Weights of a small contrastive audio-text model.
Model: 7.09M parameters, encoder arch ecapa_tdnn, text encoder layers 8, text encoder activation relu.
Training: soap at rate 0.0024, 7400 steps, batches of 256.
Data: trained on simulated sounds of rotating machines with and without faults, 39062 training examples, 48.5 epochs.
Rows from block 3 of the text encoder, named by matrix and row number. Rows with one number belong to one neuron. Each number is 128 + 32 x the weight over the matrix's rms, rounded and kept within 0 to 255. All counts start at 0. Numbers have three digits each.
# fc1: MLP up (text_encoder.blocks.3.mlp.fc1.weight, 1024x256), inputs 0-127
# fc2: MLP down (text_encoder.blocks.3.mlp.fc2.weight, 256x1024, transposed), outputs 0-127
fc1.332:104114179137167098104177104139116110101188130157171132104132185085082160094164175190101168098131166144093125125132097116157119188142131165104133135123101172083138174143158129144168116101167045144157123089152143102050159157159080082118047110134134159154147176098127110050115104079124098098119076148137185138125161106191125129165129153126113110123119153147149080158102180150124128125094
fc2.332:158130125160171125106130150144134157058143157168153147141136143067062092119158150153163060157152106138093122208113135123142108193111161163096110175090109125171068124106069108121192080180096122100112154120074126108161140120124097013150157146145168115185227173120102129162108124099174146135078098099162179138125140139113068115104147130149143098171107135108046105155152161063042141150134
fc1.333:121136120143163121111086133122133127119130100109122117198137139169074125178093118185081132135118093161155079130110177156137111128170124081129102152074141164191078098136138112104105151101092144107084192176103114089154158134154102099161144179150124107121100106131119154113085114169147160140117129181097163101126109175115174151152114057129068138100118098108146145170132116144123091108183
fc2.333:115163148123167108106148151077155122055182148115144206110106164031135122100095149112120177152105146135210105103165147115150136131142124162161119109141091090130094125162186087134129124128165155155095113166135122177138114158164148131102148155174130132115081135121154097122117108079136167185145141150152176138143138111139136113136110168096156155088112082084140129158182148127123132136123
fc1.334:172111136163165136107188116183111125141161150100183119168133123140115114098178143101128102098129094107142058145123122133126143134083116110153118096124171112113106084166157127160097127128106153128052073076126093074112120131135106195144233156163105166155176147142146109083140126134121153132110171146080098158160104104116078162107145153093109083126144180080127129113173193076142090162164
fc2.334:089106180105107126034144117155112157134145158120104099136150102099106108125158116149145128138085075154173133122127132154077127186165115078146113159118183078083102187160061078111160091066107107146107048082124126135069057133122138123136132109137143140157182121180124143118142129116100145112121124174110102088157120153094103095132122103049142106141154156102156158121115083118076096164191
fc1.335:130146105098124133085151040113110108088107142109107176137085150109102109092175170106104089128136163166087040177155069130118136162124215100113084124130063210204148186146134142178039153104136134140092126136121169109106195151155123114133114194129210098137148135126138092100118144149097159115100156166094130125139188099103117162134147093168108090109222133172133122149123207061138143138222
fc2.335:112155103069130106164200157136155106148051149112101060188151124089063172143130169184215106188116115111108223104183132150118085167094144121082126166186101114142090117133068106063125094139151156176149147150129113073059085167097084133094158201138100097136143115173185102184098090084170069099112052172121086134066128123115133154125100159087146156192092152157132075092135114084150121104108
fc1.336:157120121139155121128152136202080164109133159143079121184165162203123103119180115127108149104099117096115117129183105133166125143134139100075107139159148174158153102152132132146161141129097129150115071127117110088134131143092136165084163150191137115112136197148126125152172098101172111103151174095079141109133076088206101186152166182093136054152073161199110106112127137094112141155128
fc2.336:147100156120100109068069149122119116129178161148134163175169101144136106108134130167123130155090119167153086097101173098106144132150123108180177136113102113146078133138129121075132106066126145154126103089149120144113098100070125171170134106155140098133174141089152178117155139091110124145117122121117112129096178109107096121139074160071094097102120148124096113135066126104046110125175
fc1.337:096172144078111123155119162166155125120140139134134106125119076053125131124125137100128088107148106231164146171115154151104156147079130125112125055144065128120071177135155122115118111183178103180151153133118157142145167137145092103127152169151180108116129142121159083166134147145169089114102107131185079224106128127142128109078145122134122180104100090134053146057147109182094131178083
fc2.337:129090140126188140156120148105108099158145160139088115189139106113175126149067109171178065118172151164092092120078169148101137150160123148111155109129133098146120162089073087123081129181146115062175132154077150083141073118093172158125127130102112172108173187135146119144112153070064087103145111100093140199132161109111188130113109115195146115149100133173111138122103133131135141100121
fc1.338:122120124150139150135144162137064160089106158138135117104166109167135130103170166136116114144141199129051164145101136189088111102111107124130118150127099117145142124129070127103130117154145125075137062098161195110115136157127158108099156129055118107177121126097097102088092171127134150110122111125173107100130199133083120188160160104111117128178099147125119179159108158192140102167166
fc2.338:117102076093104105107168161155156156088090099174181084134144134178120174120172147120127142155135122104109179139136142149175079101093159158125105162146120145111135057141111212159065109082153149132146098110138156132127116167138094160056155178065114061119113158164149108141130144156138122065133119167182100100087187109146109157122125095172157125125132124141125133133135115063205147151160
fc1.339:085136098122146161112144183110110132060058173156132119139133123159128160084165099110087097143128195112076124168095162142113093121103130120161124127125122136153140124157054144132119138141124136083132070080137131089111119157088134125077204148070119080136089121131085139121114162175121164123117137141134123091157178141081124170159113096123107113149119142100128163182139148141155117156197
fc2.339:109084127124115149076157148141156149049109098149145126156131119134126187127170105126118152159113143101163161120139172143148079094066136138114114150165100122121118090139143200156087123091151141139137062145144119135102106148156094177054157164097117101115088109129130109123134128129136108086108100164146112093085139104154121123127101136122165164124125126133128167113143114083174133147135
fc1.340:153063124102143154130114149075088075087117099119137171149132121117192089124137117166124140176092115166124130105151121085117119123090150136092113136115128122158132157131160160106132174130119176087110084099077124135130119100131200173124157112151163097120139144087167099151127156121138145134163097088170104157156147110129157105120113128104126206176131140114115098125105142147123092109063
fc2.340:159119134127089156121135107144129143150108149118154125136146110081154139104119090174135154166127147079133130094132131126114164101126107138100163082125118146158144134106144135132093106136187206126121112139060146103129110165138127169063161148137085102120116080133155116106137081133105097148149112167143128167183079149110112124168150122145123154142091119163150141104135102158081152099111
fc1.341:113067140131119105115137200118134105120129086142077123077155098114167146113152168085145131041141185183106174177163141142130219129094102121159177105147077165097117167104132141176214102177145152211137148135111128108094133106111117154145141140098158119091216101109154107088122210166096135120081113165172113067102087174130035103086136096116138145107097078154124131164185103172071145110104
fc2.341:104111116123128087164073141113065144177174102153081108137174100158130096130128168113149139156112147156083173151104144069100137085132133179123153128090111090152128107127090120173065120156190137070171110145139123113126084101094141129105121102109158126126118095145146136119126100107136118113116109077157124177148082179152135130131126092121140112174136137117147141135114138178123158131151
fc1.342:121089139136199067092070149188123153177127125144084123161166144191106085088207137162096137076111112160144095169149141163114103067096117177182058152174112209098100183134138157164149114130083062086104114133151068141130138097070150129144172079143171119076149185181116184142147089108112088157148105160113161147145104061132100150182150158077116089143103126165151155170078159117071114135164
fc2.342:136122108185108125075106130164089150106130159133124143153144154125178094137132113161155100149106137137119075123088162128160158122138107135119134136076139097169052097095058127080178127097075138117081132071125061093157060119088091042199134055126140110138157157115088197130115130133186150106129123124133129155082169119092092135120151115100094109115137145139059146113127150105020146168115
fc1.343:110144127104132109122119085124137095115146121142168069128080132114150092178118135138136122109113109090151071129139126107163117103126148103086124101127151118129132129133134182117076122140140165108156206123165172168098131106133140149118149143110184162127115132075162145156119109101085122126134105154197159142140119121139193136134117118113118155119102121076118107142163130154124134128067
fc2.343:184115107154098062174135133097065122091134133093124101096109123149104098141128141104166103143143123183108130185151091103153157137136147105107140161156139146147122090118133131153153161149123095079111136154133177133109120153128132111158088148135133142095091171139084135122106126105151165077151144138183100126120117097114148126100134120111128122144145162109107160149151128139096112097160
fc1.344:111136149141170081175189155102129118137130155152115094116140143145129129130137171112156142153151139083131115152156080110165150097155178134133144180156093131116112152107152178163146139105120148189189132128166160138139167151117115127096150130145142197136131103145168126129129129086146096149125126141114126125146137145144139125126151106169120138201099163159136145100129150099119142110088
fc2.344:143138138175149108118107121158107088073182131135131170178099142059055079128112144130109083129143110150085106147101149138153127162132164180112126123105076110121098087153171142093167145137126113117112145126106126099167111118138121100152139090125161108113149132168088130166147107096114170095095173107177134112117139140122110132127110089179159072159129161154129089134164128126052168111153
fc1.345:137148116082108147129124072119154056173123107106110110048161130105092088119152172125143091093093142117182174099100186121064089060141120119189116149164108116180115171121120149143140091158158159103142085120172134152115135206184120097183155092065153138082107145136069099130124113107141156137147149066149126111091102103158087145137171105132111074126152117147165127160117093118146108136164
fc2.345:130120140064105105113146148100123103123094081136138137137120121126099096122113152169103141108136117121108101149136114152137020091111164116152132161143162136141119123153127136117124113098158128132112118175180137186108082139113122136148086185072088071118122158178100109108132146096170099104129191111155084175042167120115137103106093062093100111110170111094100120176126157079147164118136
fc1.346:121119177173127181172112150120123066140153160132162132124128114192159154187158109097183168034150128118091127206125173129113144026131133113161083149120182136152102112163168082172106097111159160153157116129120136114129122083067142144187097116149172110115162097155160139149136123134088183105147144104110102122069138187128120164143137121066101147142127123117071158180162081116142135126129
fc2.346:137147121180072092158151137129077107143207123115120116079094161090109121096149134093153097068108060177146139178154131052140125123174108142147119151118111090081099117106086135141171103089149134179076147120125136101143116088151152155183120108132114165117143147139116152079146157116155183057103155172159126032170175123122129135122068142105165129131131155165144128133106133124121155112146
fc1.347:107131111147137125141115169090152133124114134105167144118054125119131123176068145185140139077141124080094110148138195118185136109172151106152134140123171087105117102161174177155080121139128175077148110117085170108179145158101142132111152168112154143081126029154155177179185114178109116081141105164176123118131120162087146143181101102062116185132085136139120155197176139124152134146097
fc2.347:176086088159083075159098133086050109098118143075163122049063130119125169128111123090067102106121077099124141178149124087126109098100074106073120157148091071125099097125132184177133109100180101129093162147144176108133154113093079121100069149131124113068119107105097120059103096131117152059112125114202133094115121062113103200177095122149112175129076144156144150121150107086205142109143
fc1.348:128163130205146134081214136135116124097113153102182134129051111087111097071145125110149107144147125196129124113102123118102122126128137147161070109149147115180153102122099123150126132183126173128119157178139106132122086139128079132101188156096169164136153050156118101130181113104103096158137148092094138153117109108140152118175122132148091100096139144096127115041079197131121098120119
fc2.348:086148175169155074077162124141131134129115133090086097124055120108048112130129181111085133188166110100091119167125117191133090089120138168141132156119168093100106144164171064127117075110099109109110162117149163169164176149148112141149161155119207165142129084194125120150182125048086166106147139132108132083138089127117127148192119123135099116105182168082195107168127133144051111123178
fc1.349:118096158136086142144138125125042121134120188141146068154141170086139144138096148112172185123116100127120148116080156136136108103060131089112113129121171165174126070191126127125049128138214120146146164157123139132158093089121095172134154144088151168102183151117142140108160123167148135137163108036113153128156092211190126109122123117138162131145124106113090155165120159139060142159115
fc2.349:154121139141099100137096150162112103164221145106114183125130121114133125138141128131122073111078122164129100152094116119142090170081126168137103172150119131156106134095130148061128153127108118205115150166114120119154134106101125139168102187095147139133185144165129079117088143105116138083150149148161149103125142134162088156163166117125061135131111176168112127191102123118161149092168
fc1.350:188140158096102168123116095099098100102122120170133111135158148140125184120095151098155151106106089125064133148140159166162162148168092153170136126098134051129130142098139160166088141127155128174169100135143160104142131132114124159135094119095137146082126165181127151059152125094154145092109139023114105148142151148206106150149198136133149153182096153115095133175101105120110106106125
fc2.350:124115116113117107087069127136098091108199118141127139128115135082134162127133139123109070072125102144124109157101123088145103181119109160133101094109121110094177131127137173108147140115113054211053158182147155137145095122129137109157116089120099101133186136188139109138088159127110183073128137130194138075115167102137201156143117098148136114158080196161082103158120156094134149120139
fc1.351:124051128142144169112111186143142140133160153083071172175158100143128125073116162090111034123119137100126108158174109131155142133093159123135110136138085062135061136122132079126126115135106130158176097110152136205071130130115154139071151156096196097101110155134146130106128128088110125100112087095126041149160149132146090133053189055176110165133144113127150099059135153093116073103109
fc2.351:159122102108096199158095137168128163170128156101152112109159080095113145173123114126168200175085110123101131104106149173086134170125173135149168166140203136221138093111110128077090138111212173115137142094103080105096118157122101074146116140123105149147185105160122116153115066127122027152154093120109138190166174145060049162146133108064090113066168089123177129133155083177113102166118
fc1.352:119150154110109119176148161160093102161132085133166128105150137130168169102145161145142141046181112120089122138172145109136154194139098103080115157084125150092140149123143149116141085120105100176145177122119116096137164113198098142076122127087138120107184091093127177073129106104105128130170095103130159112139070124154114087151143119125147098108109122139126066083111144128142112125081
fc2.352:132135105078168106175098123114119145151130156147126136140126122179139079202127137195146143161114097181098113206130109117137113134127081108088098156129143096177135082116127118127099161154124128124168168138137169147179166121150134103184128100097190125137118116139144164112090154103069114156153124099162113126121071159143093134146144087159163114163146099091120132191128108178101107127140
fc1.353:215114098088059116115073127128100121141150143144185106107086124114147173136139177123117105100108066137151162094108154099152148153101134114153170134106092152144130144145147158120153181162105134109135153112108093147189129102184122155155092101155184140100103124154075165125139135147143088116134099111140153149107156110114130079121127118105119151109133083119152118122120152120129114103078
fc2.353:122141068140124169128109134071104139194098131086118135153099138128124108115123133122094110100147094113138134090143129110155126075127124179167098109077127133113126162114156123130131140180116100125170076132111119114107129135176169109140157100057132137191091087098098118141144133171153159138095131105070179203136149120125133096082167102120134073098173141112052157162126155148119135164130
fc1.354:024037139186175073078159130157211147147216071192162112137135255131089102068121138175134168087101159083107096139101076167150141208118083174165103157138070140127140231162154146119174118138218076128146135045101088095074154141095087041113074121143121154137150149133181105090108192033107088114165070124132217170137168145157147140111098153129096131133117161148109082209120192163078088121072
fc2.354:118118118177150097076133110098141142000157167145146151103113159069025015094160145173186073171143088134107072218041131109138102193104149224092116152109076090177081109102078135111161074151094138109076161095067118066171123098125068000136121141134174119105194181144078133176103123073185116095071141126163179154132137155071056122088140147158105093183122142104045114168162154066039173108092
fc1.355:147163143127146146151130106103116098094136134180120091135203162155108160129151093136121192102095098053101171200186155116135176115149201143090174133111115118125170115123156133174113162064139176162118092139154156090140133133094166126134137121169119120091161083120164107165154137143120124142090173090071096147147149140158123164131138161130113144154079178128070097069135115102102090106123
fc2.355:136112102087140098097037172185138060095196121160134134130101107105123181161119084154083065078075075144146095115118117082155093157116142095155109207130078124120101103115134193195163111095122182151095148105133113112124127105115162208170169115197172148111226078106052110113093200132078134067095110089144125071117141111130123159173091171125131100167105190123135107125144117083111108084147
fc1.356:099108054095089070118147149078120103135100108149197116150102140136111104084093103168098122106077116116115165183211113143140214070094138127130115156158175214154114153143199156108141103107127142069072087103163147170139142037128138140163142133134126121089150099155121119161122081122101126130174130133215133147124148128147141125176130151106096151114131184166098144142156111077114175146138
fc2.356:115129108140123112108136127174062131142057160117115107152138129191158185143165087154050135118110083108158175099159156109111138111131147125093115186150130119109085155125083123165238166133131158057128093102090099151119099120138076108100129124055104131133158105182134171081126135113105076087148106106101118208137099115046140154178145154122189142160105175183092124143188089143100143179156
fc1.357:124151202151130141159097141125135107137088135079054134160151206091118147107138091117053174118111043146150150185115167080125117153122144033150121101088120117179102053179169175110100124111078152143073148105156088120124220141098129115153170164199103113145048148167060067194122144155159079093122173147025179136133117126185133159166094113125112130079069082150125082155143147109168116104146
fc2.357:137163159140227152157084138168180060123174188189088178125123160087099120124118134103119157152141098144174111134125161153109121096161107080178135129141111130098084069178107083136131134131113155142144125103129126188165107119090130170110136174174127122164117133119176082142135153111093143148075152142101130170130120090160096097187060105160121112078070160045162110134152121076095121149145
fc1.358:097192109131163147104099115133080200150125080138130149088080136151145150101167036109072160144199142095139144182154118083142131098056161163140065139082145213137185148152141145129158109112087104134151161138119090124152105089171126098143168104189136121065102171119109166166102133104139133146113128144152122128133083148164101154125119186099158203114105127139150128089153109115084179142166
fc2.358:093156144222071082075122048129113179125073142108131058071127176158164194062173126123124134123144132132188166133162120088153124127107157123100126151147193157102100134102125179160143138115066076129158123129103112161135132120170151131119082011103141121116125144188078153164149155178180141103126117122105137127117161153115133167170158159102092127104093140174092146074164117108143193133146
fc1.359:125102095086141145119150123136119096082122150126151114206143117143104148129101128118095150187100076147169113143144186097143117138168130139107086160080126200162127079131153159187135107095147183112091149128098111094139107105142151109138121143113135106112113113123102148111129161134149205109115124132136158135136178119145178163180087093149104096139152102093167174156149133171109132116151
fc2.359:126174147133148104087138148112144160055191140145185223141146165080153117115096222117150216151125149097197122062177155130136107115144143173132133099138119111154129179199178116155094160139157143151112036167159137149079108129133153118104116172156078143138051151144186126108158089107114219153173131141127186170119108144144189120104132150089157140155125118115128075168159137135115109134108
fc1.360:174145123145167105121196079135152127113125136074141118122132115125068139192141123140143135151094125137136071105175104150118105136142140106149133086116187204137106166124141145141105096131170126145083119167125117141124127102147139146155144124093148122180145134106118152113114114087081140124112131171149097101110117095153166135109133106122094158132126130102156155140159139049108108116114
fc2.360:148086133122138107132117144154113153139089107131116085122157081187093173188123085125196136090142129159116184189153065119115147182104185059123102124113152147121107132107119126142196164164121112090154164107113146127120079138123093086125110169148086101172130140122124132184121100116142159090148067117187110081092097071100156132129138139087162132145141145116121066142149095128101087131199
fc1.361:185124130081079124112072137114141097186119158173140057099098119136094146172097172125106080128104107152125170091120145139101153126064135126157168152125114162157139150130143150130134179155143120126117140112151098134196136115172141163077083118124155126091108141137093132097113118154153117115066116105147127136094183113145137079147127118153133141106128112071189160143129183138142123089090
fc2.361:144132089121135126139096160091092107199108137121103137173112121124079144136110158084096120095155101120068123101142145121145127088167146165154112112071145201082125155123124110158145153175090110134190139104115071113137111115146135127128147113085135091180056118058137120121177151105174150123120124079074197184127204068151137080107181126117103073112147130132064109157139194166087138122092
fc1.362:136179114165101133148099121113062137143133124131211141118159166110113152145187129155121120056166105152133112167140157129164102176141124105127115094157131102151119159159188145104164117096081120138154113163145080154079224078158155115047096149090138140166133093115068114124061137144118184068182122059076137115166075134219094067159146087124124121118154113119180057124060147138132078104110
fc2.362:170172158086197160154088136177144116170135172198128193161142144101073113166126093170143107114174119139092070138171118150112100099119094089092079170146177081136143087130088109095098108198085146112167147176102169168109202120126096140174116115107170098146103154118088087149076093114050121131121075119109074087118103137169096104164121106132113103147114089085151130168116113169050098144140
fc1.363:130087141133143164147121183159099090107172097117182139140127148145152118136161134164085110083150094110123128130121155131173134139089175125148118133139150095146166137121130168146087081114104142144117179157139137109164123062172080082083123152087163138052184085081132135074090124163080138100135097114071167095146126159159104152160118134145147151131113102108077088070069165090095108147108
fc2.363:154113093032150100129079146121140075101170132116154113157102080166123113199114083209085095165107159128094102119128117122109141081070114120126130159121093142144115078057136135156141141161130111124144172176081137116151166093125102109162130095070165127144128147088119094125074130142131099125138122103129126130169127177143104131148205134141069132142126121121173110137147146150154126097160
fc1.364:172138113082084118155056128112157070171131123142148082085151142124085162156115177141112127106119079149134164123087169122143131106079133113135130151102107142116134135108158161069165136141140131129132127119154099153189185143171110128109146135110148099078148134102069127148095125148146118117093133114166164114094177107145075103131133108167121135117140116109161129185127125137086154126111
fc2.364:134109085080115145150094128083094054124088147116102146157090127141079116124073141120092098096111118113090109137136130133152105079120124114171088148098147161114105133142114129132122147135111103117164115137135084170142081105169122125074142137084102058133057113120126127114135157102163143090079165098117158217091136098131141081086107121100112066119168092079072129157118177142086164111099
fc1.365:090089165109120083137080120136131134120130179181052118132143118096141148148099162197112112085148109083168137128095136143058122098106100155118164157115111177185085104128121113172115103165184197143034060163115128149095114119190109132107075117080079144134132076178069142129160141157069135155124110152136091151072158088149148084059106149171102109117133093118132111105136117160170098101127
fc2.365:105120135090196128178153141155149144146111109162088117130152070164158103140140141164108103129155132088122166117079153128093111107159191213176167133107076121118101136103127081199140093157164161144081134087140111095139123075124128132128103168127099141114150098180093117120169107142117078135175148127136141145047163119144103100074059102109094117098131123127124141155071155130143147158079
fc1.366:085133143166152121162129153120052082094110135103115161183161126110109092123074100148181150083165132148157178156191132110147134152177145112131101068078139140178064141145159105104134131110094149168101172114110091135129154171083070147135174180143151136106127130141097139089105135129129099164106064196160161120116101168177093128123137109076077118070111154165124144097144082175115139145200
fc2.366:130195120122158128098117128117136134093167122143138121142105082093129136122084134120136094114092137127121138117145194089090126153175109165148141148128086129111098149124137124147114129132133127099091130073147107198135109157096161118088174132141135151067090148151167119148129119096102121142114115110160099122152134131149167101100077114132131148130095145131133111157171133132084167128128
fc1.367:126178193166114150118161152099129122129065105110186093123111097138180139090172178104110170113164143160079131124144123143113097154136140145110111114101083097124090163097090136128121117086094060169133129074097117110128108173108116177136139167144119136137138127129152154096109139154133154112093155167156144120121079159114166114097118136168155130082108147136155174130141094115123078131171
fc2.367:146136124127153165139128119105074121152121144118146107149113133137168150104181155127116171123173178156097102174144099136076042049197053075088118183137106121128119109140096128085103171138076170105149111125128131127094187127058146179150105175122192084156111131152139134133080206159138137160124115095158072141121077163093158153148052122128163061135077086047147158143119103176138098164137
fc1.368:080127129126149147113106101107147232159158080179128121110097110165152110088178124089111066177150137103118125132163128120183158142122164217136077209131183231130104128182145117122131124113145126096138068133124105151158127081125139075126099076110120122113062158165129173178130128114145131124147119085131151104140132082125116166065122119130125131104091135101167132109156121148183148156141
fc2.368:094139144201134122112152123104157188133098121105179126115132185153218169067158135082130159157097120101155142132159083141142176103120121129152092117146189130128165128153152151136141163101085123136151091150138096152080109142137204113161084064141089145141110174146081153161135141148153140158173140123071135143127158138109174179122167149087137127075126130169083145054165073093159144176123
fc1.369:116135191158116109147062122168155101133128146141144165133145174076083115133114078120107131144159097140172154184156127118140176133145139071076125125074121143118127138117167077148128102092051137163140136167104114146145169143122093108131107139116096139204096131122101120155147124089134098095135117108122132134170136143121129178158081044117112065098084158123136086074147125108081145142167
fc2.369:109167111107186056137124146203174090162142146181091167111193138118124134138175080134143184135151087102140148136150157117138133099113148092142089109126145180152124097140162110098169147150168159157136124141124121173202106119031072105156100146108143163145164143135113068153155122108129121152137114139151107137120087102144126128141097119109122129127053174100163102158175114107129087139167
fc1.370:162167181094083167172134167091122125101097146116081126150188175103092163135131120109144149108135081078074182146166132117103105193146170071073132127138131139191128123143120128115146134152133168122123074115124119111142137172108147151099159120182138119090165168086094085174066094074147090148151194148068071187098113113118139137130102202109149152098118130189115123086118039057116103101093
fc2.370:103065149090197122126032162097189124135119117183105149181137153148141096134121129195123120154153122180102058114149112083143098161192172115159145162141092150156102178157174170153141119094148162134194135123111118098148109124097138164142122185195153107131148055085155082156192135075130091141104117119117157161062133090150090144158120148100155120135081129100096125144151155079106066066142
fc1.371:137177202156079141126135152140143099137065115166161076058119156143170159057193150091079203071213144128069120127169103104124122164145166057114119088097103126078130125073106152139118106082136055204113142074072102071082130188129075108152121153123130097143127095105120133104122131170130127118112123182139162098129024152101108140135074149128155137078077160135154137102148090124078069164202
fc2.371:186147122112170177169102097094060077157110156139133127121126133155117134115191190074114153102174189160081164203138152113102068079174049077129114198073088175171112078124125135118121163142096140056145133142161144150156194156043141145162157160123181114173141114103122146102107215172144134149120117102161104134121045169135090143162084088108189061137097086042161146140087116185117068179177
fc1.372:111166150047111112151135135088122158095157094054143194126080127052070081150131114161122110061087097160104131174082162141106154199138140082195075093154112123172093208200120153134092141169095116086107162165124141137158185098164084144188157141114147157049114109105161140083161179163118024143092138165144138178072172050131142120162140153154117139127102087139115160163142141157164149156124
fc2.372:111101119135135133175061109118142135169113098098105164173101118106142121100127118154152087107165182122164124096118101158096146096171101158166176057152101105156159185108123148142087143118113119141165156165079167115155119182140126165088129070120124131113146088090108107115135152114098094125084153159114153149144066109165169176129144117157124199118120133156143080117071169137159159120101
fc1.373:127139161185119115118131100161116166133148090162094145104109107121144144103098168123126122098088137144129147100118149159145135171155086184123171128118063148161143084116143130133125124080154096159176145107117123081134132139101111152114081126111083165129097151207087137084108133131155111163083104113166154143126152094098157105116124130124150130070100152115074127165115121151112117114145
fc2.373:090114169123143137088117149128149177124133113148162146121064159131125169162195147131158085061114138188144089112081115139106081155100133155121128084125073149125128137102133122119128128119115079158096085056126154121153108120131150138136037094079144121118175111111096078141142095126154116105127171119207172132104124150078209128119083144153138122154119147125078105113167111109156139170134
fc1.374:132153094155101110154068144123115138162132106103149172060080155163108110149091152147126102109084055149080086128099197174174145111111132122139181111104113096156178117114201134120133113084123145128131164160071126147181201148152103196114088135074169136093138144144089147080111094101109092160120109115129115127144132130147162096150124131143092151148095133122105135170108133108132189084102
fc2.374:159088091157121131112122118066153116129125147113143153113085146098127166088117149104112089092149113128122106149106130107159095144088087147125119106109142126118136101095114143140124132149096088162146135149112166140190135092170155100164047074111141081143138118117135092118112130124172140125126155160127185120114118109151193147114143162160114137107153122120079122119108147138191139153103
fc1.375:116105136142122147103082112126132127097132113153140081120148158106138163125131124127086106085149070127114069121102106116135095094119115122102144150154071188161135108123125184112109146138129133121128141107188154122077155089096129144157134192100154102113112152104090146144173086143106113142120148121087135085141128172164115101110075210110157117102141091168130132148055151129071099058096
fc2.375:112102135129139084114114117121127090076144184174158104121115126135147096136145158190165082156135160120119093131087116126115058123086157135096145136134125110154103102112135172077132135188115147084095123143145114117159121073110046108169122156086172165104177202110109114150073091091156090110114114139128167107119130140124049095154152128185088130171103128134106142195116111119100133111118
fc1.376:088116163156154145095076147154122090092157155141129179120151172113077120102081089137062136141166091134150139167161163099181167121155149092133111109076096133145170048112198126144094128100107137153173142133172086133143131138118129073096141129112165105130131116100070114160112129181073095079124110153093156160172135144150152134142064108124107102073102112111136092115120154105119111203141
fc2.376:170131090144175162133097127166135091137158120144140144113122112093117141138132119131135140092152116124132125149130157120131114061115135110156150180081072154120068071113152080145157116176134127140169175172123157154164145131126128118139137131129103144164202125079125063116104138124101169150084107106122103124137082155127096116118106103090141119104080139109186107105130170124116124158156
fc1.377:150108118113136136142107132101151153075088103076091118141098134116087149157092108162130131157142110138121165185129173148110098159180134072124151121079135075185145164167165141115064144168108173094067150197127126136167175128123097117178138173134141081109140121154144127170139116163130131089137131160167198166135125132102129090198105104173101162146159078131174166139136117114145121117126
fc2.377:137146121143136180161110107116182160173121139103107170171090109073135080105084116147124130119190130106173117100129135111102132140220076114144172086131093080114131169142106119112094122098103145144119137137082174111131148215130149167053136123165082103138081110147129116102102150140087132113081179161124152189168097127174147119145146121139139207119112146154180115127119159124161123147079
fc1.378:143144162110107173158132159103174162117178206176151129106123130142159163142096181173056061165123136157053109117119115105157073117109135144168139108093134187101130123106116123123130143142117146114161117157143153080167138107049112099149109147112115107098143140110150112156140128121067101136092138078122147090161183145124085101174111135118144158117117142119145169125081161132127159123128
fc2.378:139086156168169122175080137141097116131217164159134134108131138163171142130087102160107124126141114144122100163138117140117107076145125133087134135164158169137126079104151170140186141182101137100099158176138165094176166107043075066143124132089124086139178158081142090163122086061185058081132091120147070130133122082107078137164146069166122141139127114091117085149122140173126133102137
fc1.379:107135182147111088121112093138152146119114152175107094113096125152152167131145156148098149120183121115169129146098108138148101115144113141076164127126066241187097082112103130143078061177177148165115134146125121175131137146147112174081053140067083143107111162186055180110114125184100034172122109153167085175112142115122140094102124134111151146073065122145120128065105077141176067118149
fc2.379:081133147095213169179147163154178198122095108163094122092143085172161150185183156175078112104151169117180159146078134131095139150154189180198156123156060170160081130111136090161161101141152124210136114097140109058148182125166121186143077169149090128128200079194085077132126081153130015192158163120171128170091206117113086124107049127150143162073095134157121142128076095135166137170121
fc1.380:162100150133140155100129090148105158126133131129128152083087062092119136127110161110141084108080152195161196162108147104159151110155094146119178106077077164139113111135109086146135074088152130150171159102122114159160098130099107088112073147085066132172084136174122159147068134112117076145074123108191091140109114093072105079115105099085103157036073179071117118111149109174140100103083
fc2.380:059106160162139128145151141140139186132129153124163157111079166124163154196185126111120139106106185167117098120100090155107119169075150143145100078164090176148138141102113136093156135125106085119173113131105133123214146138157152118128061136052124126099216145073100082116108086147158051117148165101187146151128123098108148159126076121186117186147102133134090102116192090124164165145165
fc1.381:145081166133117151152112197074102107100094121113153108109065115186116144152129126150094142138087167147047128094093186087099169104114134112168147160118134066122124098129139150106157133137194169098095107130141179154151104174105131089115181133100112154155108173109176120100200075182108098094125153146140170126142159122125112169156131163096116198107049129159063161155107110132090100142113
fc2.381:194111120140126105104076142165103122079149105141151147101163163184111123174170054194051075108173102081083136155148121143163068081080131122106127138100123119152097032110155182183132077124156121087088127166143163171142153117071055146102210209107173073161150100131118104136128110162106097105114105108191105136084116118143123153171151153186195123164130130081079151156165144078104110121163
fc1.382:143109147113164134124037144084107074112171093116111193152122076115152063114168115209149182081095128225117103120120121133100087129122122148134186133153167169114143132082167161115187185144128122108134074087147140151151119122097116144169151159159140170128140146116159166113138130161117116177227144186192115058064138102096084097119086111093169159102105129126134135194151178100088170101116
fc2.382:092170129057127086110091067125079109155075142122109091152155155137123082170157090156146133156129159140140057148086095078115110099142147165087115144136147103143116179072109082168137133116105135102083124167161125113169087167114112137130138113173130161117160122092187166059090138132177098181137148086191118180176146145086105074117164133150145091167114115133132134164118159091037095141125
fc1.383:149130094095140180119089142141141129152146163122097087059124119169180152122168184103096101196159121113155186123068131114110118066126148137107124129148111155122104137120093172116135108126075129129192166140131130131140116201116160111167153119158219149055095134085093103139095150086118128144101094140125162133142136155162111108158117099153076133142074075118112116151138118114071120083120
fc2.383:092146145157071104133068106164065117167144152127141111135184124193161183181140118137189173160157206182070094102101178134087139109110179118096173080138138194135122067143119218125088135113124125070174139071155140113154140113101116112130132144109190117097155141122192122111152085115150109102139133094146146204066106146164102117160090174167080105117119117130050107098137192164143150109138